Rows from block 4 of the image encoder of a small model that answers yes/no questions on an image's attributes, named by matrix and row number. Rows with one number belong to one neuron. Each number is 500 + 40 x the weight over its row's rms, rounded and kept within 0 to 999. All counts start at 0. Numbers have three digits each.
After each neuron's rows are labels from the 100 images, of 14848, where the neuron reaches its highest value: "responds to" is what is common among them; "peak on" is the class under the peak. Only what is clearly more common there than usual is listed. The data: simulated grey scan slices of phantoms with and without marks.
# fc1: MLP up (encoder.blocks.4.mlp.fc1.weight, 384x96), inputs 0-95
# fc2: MLP down (encoder.blocks.4.mlp.fc2.weight, 96x384, transposed), outputs 0-95

fc1.309:505531501501530421534425453533486474429507456448488497540554541576502512541514497511478588467571477518553459514512539508466541488542560386563453427500490461432492530542521500482529488430502532571473538504488476423485551525470523492488452489544516544559498491487481506415495481533469496523
fc2.309:473496495539492449499453411457515471482464472453438563503447464546513578567526439498529512557562482535477505483481538440542482552504419584500516478520484521502437484537476468524494513516568481511554595488470481489508473474538457523512473515491496484476488549557535451504486502550433435603
responds to: low contrast; noisy; streaks
peak on: air

fc1.288:549568534487449491556490474563498491513501502521442499513457440538441493604560484476434505492460518473481483547485512548498504518557477504434519460425481445499465567471506419390510542471518499468514480554483532530546533485478482510535555502580453564464489486447492509503478464524585452512
fc2.288:588522468485476505437543527490513539537433504510478409474486515524481515520510491473494455492444504393531446483534487520457477517495434588508486566434480544514497451556493500435537536508499545530412489506524490503493488481470560549443498544433455527508489499553473571486582476560547543491
responds to: streaks; belly
peak on: air

fc1.126:477512485560533508547385448544497492556556597539525487500512505550470553506463495481527519474528540521568541516562483487556538497527486475496520549465450447486506495522444502503414472506501463470446461483543539499537500544470486504419507532548357504469500444465455526467476486488527547483
fc2.126:497471502471549498523508521604458449486473540502524490516522462425494578439402489487551510490503503513497509545436464502453575443457456571531521492471526452494509524442566511494605489422529524439551453455506485505546532496522485514437553520539495478524474434498551530484539472478467496545
responds to: several spots; bright spot
peak on: organ

fc1.247:508529492455547481455499510420474461474482516465544489501433466555530508508462462484494468524578524489490568474512515452483446473534488576522526574481447552629527473520517466507521435456534585498539480547470512471492546494400499464566566521528434426537477526476488495482492471489527492518
fc2.247:514456464521435523471464510512568532512519492476555475527492514491481528464504561533538492477483492476507413492466511467493597506493479457482467462476500542439479562547490500514465492579474460512485557528561435502451507404624468428466440508561501454508540521498474523554478517533536467582
responds to: noisy; streaks
peak on: air

fc1.281:575535555462512500460498437479484523552516486481409475491532483486491565516496494434471479497615515475494541397492526539513492418542475528504513421469543458478532411514509489530491433459509499484516565455538518451534457556538506461571494465464513546491459529546540479505505517582515497487
fc2.281:493489443469458500487529510527431509432521449437481448504578507525526555466496491461535485495502477486486538551503609555483489462491490489467439525501521600519451577562507475484500463552577501505518475500603424523466465533513551457520510470490517424446503506522492557551451523466512451483
responds to: ring
peak on: organ

fc1.144:482512509528478472535502493462474536504521468500454470501556535529481528479527489471479561512475502453510504534423488568549482513467618430486506458506506497494539515465449498432519476486485470474500561529529439435553531505552534463549507422474554538478541489618506452511511393442576472505
fc2.144:456529546483546477522400476437530456478531485486472557424452541460475515531535467514537451417455435508512479494557492504504540510511510516527487496490440472458477518463550527504550523437582556509585552460525482495488490543535547512464424507519412543510428546482536470528472529525521543554
responds to: low contrast; several spots
peak on: air

fc1.130:516445415459475472442412574530542532568505514537489465458499519492537517478488517555498438523426465522527461516447441520478511510477529495512523516461484493516514465584489552524526556558472549561475530472528511527554502578444500490430480482472578575487547465496454500507446477548469464433
fc2.130:575544503537515493460524496492509524496454507488530484517538460515530405509486462450567472550520455541511377512520483490457453521571447436407492527508439506517485505519513518587494489463533425542512550494468437475562504513417487480557520547503489510439516448514484537538507563500495541546
responds to: crack in bone
peak on: organ

fc1.49:477478465498453527382482510538485431492480580545499569538497515486495511554509491528495554530501555418509493500462501516501501493471484546497509529459528496517541477541518512547478490512497413480538537419438505456569461551412470487567461492456493491474473582533584444517468466560539462463
fc2.49:473546574503499489562481430468440513477487506479534491436488457571497576477506504452526526427531493479514457461391513509473426452513513481508458463531480512512462496477486521465525463533589581537533515456496567455539605562438523507509503497543489469537486460472497532455542547471515547499
responds to: chest; ring
peak on: lung or cavity

fc1.316:436500467533467527553492455455493507455435492567540494498535445464547463508521501535563484520521442500523481532506555551457512508423487487439472463503507551478471528585510517443505432543573535486535639471491500441515512511469545562492505481479451489532471570470490415475469500531489526458
fc2.316:513502454532449519499466556515576442490533509519483465474508563522553463479565424467496492561521459549536566529462545509554481502565579486522528456490504403491543534456468455519463432517440428512524438533490497531520498492505467517542493535545545552512479413525479485488555504481421492444
responds to: dark spot; chest
peak on: lung or cavity; mark

fc1.162:566529553485543528434409458503507476498623553515505458543508521528446518475518478458496530501471475501495524514429477573496588496442503514515517506440484505443498529543466579525421450519514541497468527423512533539505447468515465523517493522486458494482510474428581480481434574481501519488
fc2.162:448488525487444503551516516540441508424445559509529553490578533519499546486470525534519478467502576561524480498483538493539438524563507446435444495521461497547502530518490488466539549491481483447402428538537477476563520496522441440436464484491523548497484538529454514545529439476440578499
responds to: several spots
peak on: organ

fc1.123:469497435470453493504410492518562519512495495473469519515484535488511471515435535480414496533507470458518563498474501543452505512469495541496601564513438481554498510513522505526502493511501483586501511493506459486491470587476596483467459504441544608402559463554500538509492423535487516492
fc2.123:510522481593478430514509506501467524540500480451545462563525523500440491463490499492539523545496535507558488500448499445462536493521523385502533456484534535493475420509492481658530558478460534530461468471463451508541562485469492490486522515469488527542502503477458538469489595459471468563
responds to: noisy
peak on: air

fc1.185:522579515549497550487434456453481530529481542517551502536465514486502414482529461449505538429494485566533499462463479549562448459494531452456469461445561546476564581477433508525535509465448500508558472431471535532518469521412466480549559536513524499540435522522485507458468497547537487527
fc2.185:464446486510600477487469434471498450534508494437531539549535488380520526454506565505478430446459451424472555515517562473505537542475550529554474477472503517493526452501465467483461489497514540508501493564516558437522513476550476573498512571555542507462507459519521515456454534508433502550
responds to: noisy; low contrast
peak on: air

fc1.362:487483532530426585529537412481503527503476427472412466513463480555477533478459536389482547564518569509471476481559491526503519543553506481511487472513482484501623555483466490534391551538516484507485487513492448510509540492510527491505488464523507482495512560512523478535401459518488518485
fc2.362:580516498431518534570521595500490506545525536460514494442550462503484426454508392505444464532514404526517516507487465503526506530459498502445576494514562521489458501534490476429538565502482454429503545547488590458492476488444483467440534500495503507466529465559484539519507530487479479547
responds to: side: left half; dark spot
peak on: organ

fc1.230:503504408430469492458519490517545462465518534532482556561526519443547480479427494476506421467528444508485506474495485549453542555531474461584463504495499551434481538503539469437585462547557528458579447477466481518540534541554565505470481480434549496514470508477529532463531514445546521519
fc2.230:452504574488466492551460521452537473508492512564534403512512512474426508494456490504468508518456487505493462487567522471566444464503498568490558519473433523565429480469409578510451575469468522485549522473486549533538509462544511483551456534479495525577518481537569495470441487559532506472
responds to: crack in bone; head
peak on: organ

fc1.204:540559529414483558508546540490498483477488537480457545519476522509539516491427517534534473535459463557496475567485524493384560506515530481492539479521470517471485405519482611434443496492486438536489515538459509548538460474526515499526573512463536474426470465562501459525463465508552441509
fc2.204:516508540547473513541423455557533520452492516481501441499498536531464457512478528519435537509409461492440600464468553519536467543425557525502461474508474494570468547426550460534507424442483514465534525540489524475493508557554529496523461529520446450449521516476543587513509499500539439518
responds to: bright spot
peak on: organ

fc1.251:493478504396459513456510528503642469469566570506521554414579466436545536513476487474452459506531475482541486441516527499460534476502481529470442518499491535452456494496567521491500472517443525526482460531533526557565485496530475462537422507514539552571519522495482512431524493470469480510
fc2.251:475503532464478516500519536480525551562510430528560441534496449395445484518528454527577485501472467554465421501574486499531427465473531486464517472528435515507525491475465492535500495452484554484562529563448492573458515536495491591523459443450540493471523486507570442504477487544459544475
responds to: limb; crack in bone; side: right half
peak on: organ

fc1.226:526487482445488508463488459519544484468511547530562534569522475492531558492527477513487439456429499501449542554523543462530503510412526425543468523478443569491550548494526471480473483540534580525470446469556494558575501414485467436467494439443490494530469529506584515552476448511501474464
fc2.226:517506507511450552576437486476486459386466560415451560414531527494506427472497505503489544555549458526555509508442516515499461466512499589482535449548458498490502492551482474535511539571518440481533492507446551540504518470457496450544515498490483573526521502472465486447504538579494524536
responds to: head; bright spot; several spots
peak on: organ

fc1.169:533494463479563476506427501529540481473480564515541516450507455392500500437491490461535439506461426501434490572524380567493507497537537452511586433526470501471486458488532497501453566506459485584469511536515554551519496558509501530498524474459508535504445454530521547520490533536486495483
fc2.169:454535539536474541511436496437519487523440423526514536456513459537451469536486511530442483531479491525656477522595462501496429513490528468516436499505521450463473451546524557543548517494580533469541461514475511519516483521439501526540541494491426492470565496444477520510499535513442520520
responds to: crack in bone; limb; side: left half
peak on: organ; bone

fc1.241:532389520469488454541552433570597465486474529509519465576487536478555527502521461514526518466500500549593516476517472556461448509499528508446455461539568446565488511526441451512446471528531470523549562503541507524435512502498522485468442495477503528503546473460450495516471511434498500422
fc2.241:462509489458583481522496418494472513512473440456486556537467524487513522483620560552517542533449529588480530451502476454463487461491519476502519512594532503467483516413517484448542469532486426499494534493485469539496542502481520422508521461490523456548579582502480487469470517509551462436
responds to: head; side: right half; several spots
peak on: organ

fc1.166:591511503545480481476527486456452473547551547505567508524530501460489460550447481450484588499467449538465505501447474483502483473555509518458521517481523498512511512522386487501528438445466457550547538532441494550507447546425513479509561544483531518582494553484585512472453473534453451453
fc2.166:393466531500553533464456526505428519511498482528527508471462505446552491494526584506498512376490523547507490534522556409509505484483538488507474466480454523470427477526452487535474476497546502547505462574563469487563518468563491573505442524445525477516484419567475507503506550503536534534
responds to: noisy; low contrast; bright spot; head
peak on: mark

fc1.253:515555460483550476539497534478485453449435470534530543535526508553493535468520514509472535502517378478539460522535479543451507526513546454532617554464574547510487550525454499508444516507511514537520556510487502464506481470552465437508466453529493438503528496441469407452451459488415489526
fc2.253:536595493482530503436551526495485446446486467517473456465538437522542528515443457483510482449474501544449448481522551478477526515500503487501546577495524511463450566469538522495503529423589475477540487504505459464480555549456539577482437458501423541527464436491511528445584488490575502492
responds to: bright spot
peak on: organ; mark

fc1.371:547478492431468479586581439507442480488531492454517474455534472534513566482592516488508490453573458450449514478520536547489526531543474469496499498499471509476531418554430446512466467444458473474514546458588469447500545575531546548525513575505518501484506514502505451484538458469456483544
fc2.371:441482454495463482460496488469513439562516436534567509513482500545462409484482522480504551573547506495489425531554504526435513461524447514498455467524501488513506543575605560535473561565531484472537482525513471545483462493484480468515535550469481476474555471477453552499420510451434577489
responds to: ring; belly
peak on: organ

fc1.78:535429447488495554524379509527495424499514472474521458507503491476486482531461554549465558458504490498564415540509487497526526446545480539493484447496480491477522474509511499546516504538582518458504426503514441446561498488554522490533484484566435553459522538518544560526528536497506375478
fc2.78:527499518457544490473464532538519513462550597513520557559515500505553487450523404438539446483518447501539532501551543434495534561512485572547471570513437455536531463529439495464500507518479485484547553478482511538452448463511498505459487448468591497490465482462478539484435551433435499522
responds to: several spots
peak on: organ; lung or cavity

fc1.13:526398485451477517436496515506501457472490540554456427529476547531537502482490473539543502547478499516467523466483516566503494414453483487564489459513418569478477515576528468450477480474429472539473531493512599447494519479530539468470553534458511521421517549497567524493548507529539449565
fc2.13:562485459539510543546513449456449490471443513527517551501530469502492506491435506470503505484532488547568460540598475510547485490520578558503487489544531465490519463445447519459563508505462522500459523519488591559492531549510484512492473475522387475440490490523483408553508491406444519440
responds to: streaks
peak on: air

fc1.267:498486497524569445428464507500509512377497478492535503534606473493499455503532522505482588485532491582546484484513532466551449477502504535525461511546466489528530544459499510484450479440489524513499555484576517522420509579440453466561469482493532516505491530547479498482434414486450442516
fc2.267:481515506471472474485522493526517550494450449501490469558441501546499480482507521498468496531529440514529422506563406504521584516461468542516498502538427556525465498531500511515498514533517533510558463557454510553577495433488477506428418619467504502584459442463524523491570503494439500469
responds to: low contrast; noisy; streaks
peak on: air

fc1.20:479519469522481526503480503398470574469455512545500478571509460435448534541446463524597472488569511527480515537542454541531483457432520573521429464568444523499428479490528470502490518577547484539553548460500536472478505454491517480451439499521438504516492584515475499553461501529486514495
fc2.20:480479514410487455519451544427511501516565498503506505502465428484407484472526503506469487490544563481509440435445453492512460526505506549437504460554503602494529430488503515562508496502486532502467505514517513605421436481468495533454538487555499494563520538486487577492517564479506531567
responds to: dark spot; chest
peak on: lung or cavity; mark

fc1.287:548553445552464498526490520517472530448490466446505498471511489509494426502442433439417491447466406517544437465555512526501537517537453477543514539563556504553460517486451503452580502526533554514572482562522514513510555531512512502529503445518566407520510535496483445446518451519456483503
fc2.287:472539478477516463487458466446493501531493544600532394473531517433536509531537495511553517481474525498502501527383532484484538549568511505469526509468478485548443493522501486529485526486566533514479536539474485464567441519505448511492447566415411531500543519480438555499545457537504433540
responds to: ring
peak on: mark

fc1.59:494466464536460482470457490462501461533538571470477562435455510459494455506541495500470512477514471466452556489501491497504508533501507600475607586495454552501462445480496516493491458475501512533527473475389462424480465604480546488546482457552517553480545524577552475507504445528509513480
fc2.59:457542494501545583564514531518512432531403480490460455490540541478470454471534481493511461549536483524514478505511512548485432509469518461517456517533528459446505494464550443526545546527457544529485518492498442478486555483592513454437508419485490516550407434443500560486511530516545572451
responds to: noisy
peak on: air

fc1.18:593466473543497562493475434452536490497568466509533539542488496591488525536373531494487485437477473465467517515511474478406498475495531508448473456482522581486530471613492499516533498500489465508512538467536445562499462557441518529495521526487565525539509438505451480494478451521490453496
fc2.18:494596492548509536501459495426493486498528497498470480568525464541497484450473515525495443542411539469503494524513498465478525525519551523514538463468433525462544512521518500458498530421469430504515483449478452629593446527475496549514549541470577471516498468531520453488512468541533411532
responds to: low contrast; noisy
peak on: air

fc1.353:487490350484498509464498387586457452416509545424506446540570495527489502554464481490538485463563547529521519475551526538470502490470555486477554449522517452473460462512494517530460506502500478522523485573495453474500518523485532523562501523519546596506515494458545454457489492497509480514
fc2.353:501446497481502515519527513502468517521515549404420534456431545539452478478582493527494461546534575469543548491526539492473505505470433465516520540500521473499480543496518515507464537518388422469481557474459501494410486455520465538549553529532501500470533463514462512517501622481448539536
responds to: limb; side: left half
peak on: organ; bone

fc1.374:539458472475489501389457486502480480522420564556480528535519493470444462536542611498505499521517437513558490537503483513457596511509495492572476497483480570492562523548466498507526502531502481412546534502407427489523517521512504508458539428468549550452456527498469447465499476500505470479
fc2.374:491531545563458512581502571544562477483461479482519453461531507527463542430474479512464522505544399590525423467459498488498470536528493562453499489426500465536425485466494537526512500503512470572446494472564502495566546554493499451474447530566513467504514470535495467474484524531508417547
responds to: bright spot
peak on: organ; lung or cavity

fc1.227:455487437488473548408444496513465468419501535547493562563504473551490537529516505498511500525391527500508488484444545445490545524471505492542525585460529532479531492466481521533469538527551496453548536415473620523570541541487463468457531480499469510562494466465510471448479509484484470543
fc2.227:488503532528461517554460541548451495544456514472639484477455463505481511471519526510503499475574512464444504556494494485490460500549434506473549500530485420448495526503495486427507502475560467521456503446610447472572482456509452583539468511501484504453482510432530550486565525444530505488
responds to: several spots
peak on: organ

fc1.135:517528506507505520523512501530578482488462419512524494577582512454486492433517496516452520472490481432516476451485463473482438486612596497503468530434502527520391485523436514545486492494453513471497487531536589474496516478470531516480499514494479451521557456519608522463545499465557511465
fc2.135:506572469497534500469502459440433597537518514566524527526524519538477539529497433518539503434463517509470533444507407529425505510503446463507495481509622497503472485449536496466506469545487497523479475570511499578486477508489498418503593519522480476524533479469459480515516515533455535403
responds to: side: right half; chest; several spots
peak on: lung or cavity

fc1.361:509567489475524495529521576511421457471423493529483542453527475495392514502522508483475530471461501554572461509501503490391574546525503563508502452521523569527507495485445550484515507455561478447575508469507543522521495483512571488521491440528440559443435466524521455456531489488514516449
fc2.361:514414491552430520530504501558503452476446509536486434519477502514470532445450539608567460496485468455514489504534550506517533419513545555528528534479482509475488485443615467516519458514544513476486489495524510486512561486479468547544501511487523476480480468495582570464510483400530416529
responds to: bright spot
peak on: mark; lung or cavity

fc1.192:545467494492469495491462496539476592551497564471557511462526489492509478501475448506482537470420415425531508523559460516501500490487511498438534480527451457563455464461540532552505555582463464516557507587449544515568428504486519486497513531403515506512555456509429512495429526495506491483
fc2.192:484478519456537459528502531489530533464447496571472515467435508519498592447518525524564543466497549473531465459459413508453378541495445422498502455521542567510511536454478453503487498464554544452507453548483511519474519520456490531508454504474557468543496423591532508508550465523517504532
responds to: limb
peak on: organ

fc1.248:458508517553477428481570480456537487521466588476577522443535434501482540494486476537462493436446467526568535491524475454486434457524522509534466553475574500472515451462497481492564505509536539479528472498430444534557565414468528477483533607486506537470491479461528504565500546488522479499
fc2.248:573483452405528532479481519514541506470461556458511537533438538478520498390514497525454485468535486476456536576493520553439515540509466563458533443530390494517517491514545471474423442537474450516524449491519523494500488523502438482535515490476495490562503493568566492433522494542570519521
responds to: side: right half; dark spot; finding: bright spot
peak on: organ

fc1.35:461491455473459451546531498501469441516479557511456452565458558492496495467534486403536531540597592445463444489479540541487512561539577503510528525574461479448530497529468455538525445468457497486473456535455474479463533511461592521505542514543564504508484504516457520457523442528519480481
fc2.35:455521454501532499520555463490500520430517462432523545491409425511514444513462508521484459594485488470518505477494488529480520470554516497521507475478556480553550544455573482405477535503490490430487533461517523563570474538543480550487520566537460487487534556485455530416458522464529564438
responds to: limb; dark spot; ring
peak on: organ

fc1.67:541442500460510538511451511540503461480495498583512540600536508508505490558503503429498437458448417522484495505463536516460473514540508487555504499485430527525532617522515460495499497501520508507462488411443499520564483445471474446471490503512546509524475551482577566490543385492542507514
fc2.67:466444503501550500501459541507499502425518482452468530448531504477464538415462526520491518519501568524541522495491476503470457534504468557501532444524466535513463448519496499499497495570484515511591508486504571509502542410566439495544524556428556527572538512562422483415473510482510416443
responds to: several spots; bright spot
peak on: organ; mark

fc1.312:511528568539560521460495495479483534536495511466458488548495519494455458514483505440503487467509498537567431533448519424469526486491536497405476542524439558466480455459510447551582460538460520475528494553495472466454557546505571475495439465474569573576495409490479467467533531542514477471
fc2.312:519460517463485485457520433529481545514513531499503480552529531516592523517447493456454472530546541485505473522522525431579529482521541525514439498494525563551497426507365485521474520453475414451498412508519532537530511483509432474482507578502512448523517500567530482500537441444479544469
responds to: belly
peak on: organ

fc1.136:534526552477544517511539496491504545517467407428546454481509523533611457506418484460430425445510473524463464499527483555525506477550482535558485545543517450556500500506482527512561450453493490489545479513517431470438540491547524460572459507578487471486461468531530475498580487508477543464
fc2.136:510530483533474467482412514549528438484501530487439477471512544519443508491538478495526549488538549442508424501428467450470549532525446439456456532538455525496516496508560486530435510517553483451487502483515592495565525552552515542450558473482494565481522414484487530472476533564564458433
responds to: ring; belly
peak on: lung or cavity

fc1.295:470549457474464512490522573479507576498505485458460543507539446463515532542520502507418449481496498541529458525558470451470511503592503545541477497485436401549485383518546480444445470501510498453522566555497524526456445516478514470524523508510585505481511509468583488492557451523535462496
fc2.295:537486427546536552547488494495422557543488535505484514469485526487504463493527478588515467533523518487424573446464463461511522473456474442535496527466587522514461478515508473464496586443466572469521514478528501441412445547484509520518421493508454521502484493575465492593527551454515497516
responds to: chest; side: right half; several spots
peak on: lung or cavity

fc1.215:498543511446536520431490494462465539499500446563469524474480592480523460466405504508471505573520538475574522508491465535520511487505473472512554574518511454463524518427594468518535489532469569501491461484557508470450436581469499495549456499446480587495476407458489487542532494522500474512
fc2.215:426501471479454471522513550511532492525524533510461501459483456496509507483538491481532494443486459484486439496484496478522494484551471532574536468540479537616487512585513571518497543543519436494523524564566518481527466496428427389513540402527583558496485459484492446474500525470496530458
responds to: belly
peak on: bone

fc1.158:486517516541441481512513462448487560516491497547498444386494554536461558535489463561462529451537529493496399561471515557470512498501588552478507501523510472464512488439498469471513551529472469459513482500459475459560519488554540548505510460519451504596542492487486491542518415529479559419
fc2.158:513516489512586489525518532506466491494503478559477507556482514437481511503510611480492464537470495549573480515570497526453505503488466505500422527452461479473410568506493492495443461536531469516482412535561528412534551488544554496467512536518550451449463485510449446460458546578531543479
responds to: dark spot; head
peak on: organ

fc1.33:534554501536466494486533508509481459426402512513549571473492489517406518494462472523428490500493452500498475495517523515448520526546498461541520561539584500543555512470485518503583514464600560464555522552525506510508493461527537453484500497495578452497503492470521452454450467495401421491
fc2.33:530579514485504432448447511499437503477441495506526478523531455519548460441443561532547502458470512470535495531534485511464501495458519584471530479457461504563435498479443564532453488455524457414475539534477463503514570544516484560512542537476452489543489536488525607481577457471556516508
responds to: bright spot
peak on: organ; mark

fc1.255:447478489503456447512459512384528514539488516508543524591531497495589495552474476568509461553473484521414531523521492567524476467460490472468523506506510527451525483539506478489512454521573480533511521495496534431553465408443636561498465530452495509493447490497450493485509496480462507487
fc2.255:493485480487499556493501473529581498468578467487498515517492558468487464477506458487552493527586438505472567549499571546404489521481445445536502481522540433477506541506493545445512418558389528507496466505499550478545524523518473443467529509523532567465547509490458449495526496419440520485
responds to: dark spot
peak on: mark

fc1.372:504498543475422513513468515570559564498474527561485479441521547459493463454433531540476468505546517513467533531481536462451519457433541485542524476482418549469516523551510557487467456502561516528497476515489454536502510550445458520597505383524501533514500502420574550501483455482450500478
fc2.372:485505532508531503542516531437501508449474524469528551584443425515491522527546421456510488530459430507535466497536530503481516554462408475511519550523504560518575510482376511522545484488509485454480534468505522467487496482473485431488519437442482504517569463479440510585573525527516538446
responds to: several spots; side: left half
peak on: organ

fc1.71:429538500501512474549434516482446545498482459441460490528540539598481498576550498532499540500519429466542530542502526478478514471528512437541529445469495513484501592533478541544548462473477523465440531483594407472485507531490543442531428491566485535559497443517470462499493437506484492520
fc2.71:486475436521535471529508449435461477508470445522530575473528543475498551566510431496550492463486486573513406448425549475477515599579513524557537509461398567514488527516536510539533528509494494508587531510533512464491449491532467518462448415541498510496518495488491461463482497512463513509
responds to: low contrast; noisy; streaks
peak on: air

fc1.265:508471486507473466463477510520513480426503529529487455526555521473540519565508477475495485529483495519493508498522517512483485502451501536480521488502583588569412488516439508504515476555446458523548379545432505567474495435436463457462518575517443580461491540553491446552585486492479510479
fc2.265:498442512558483546523531516430487449499466469445493468441479544467440536474544517565474516474588524432558546466500412476507464482470540487473506487472566478547509564482589522440503498448442474488510555529473505502489585549558521559492539434572498525487514459508481496534506516507441451476
responds to: limb
peak on: organ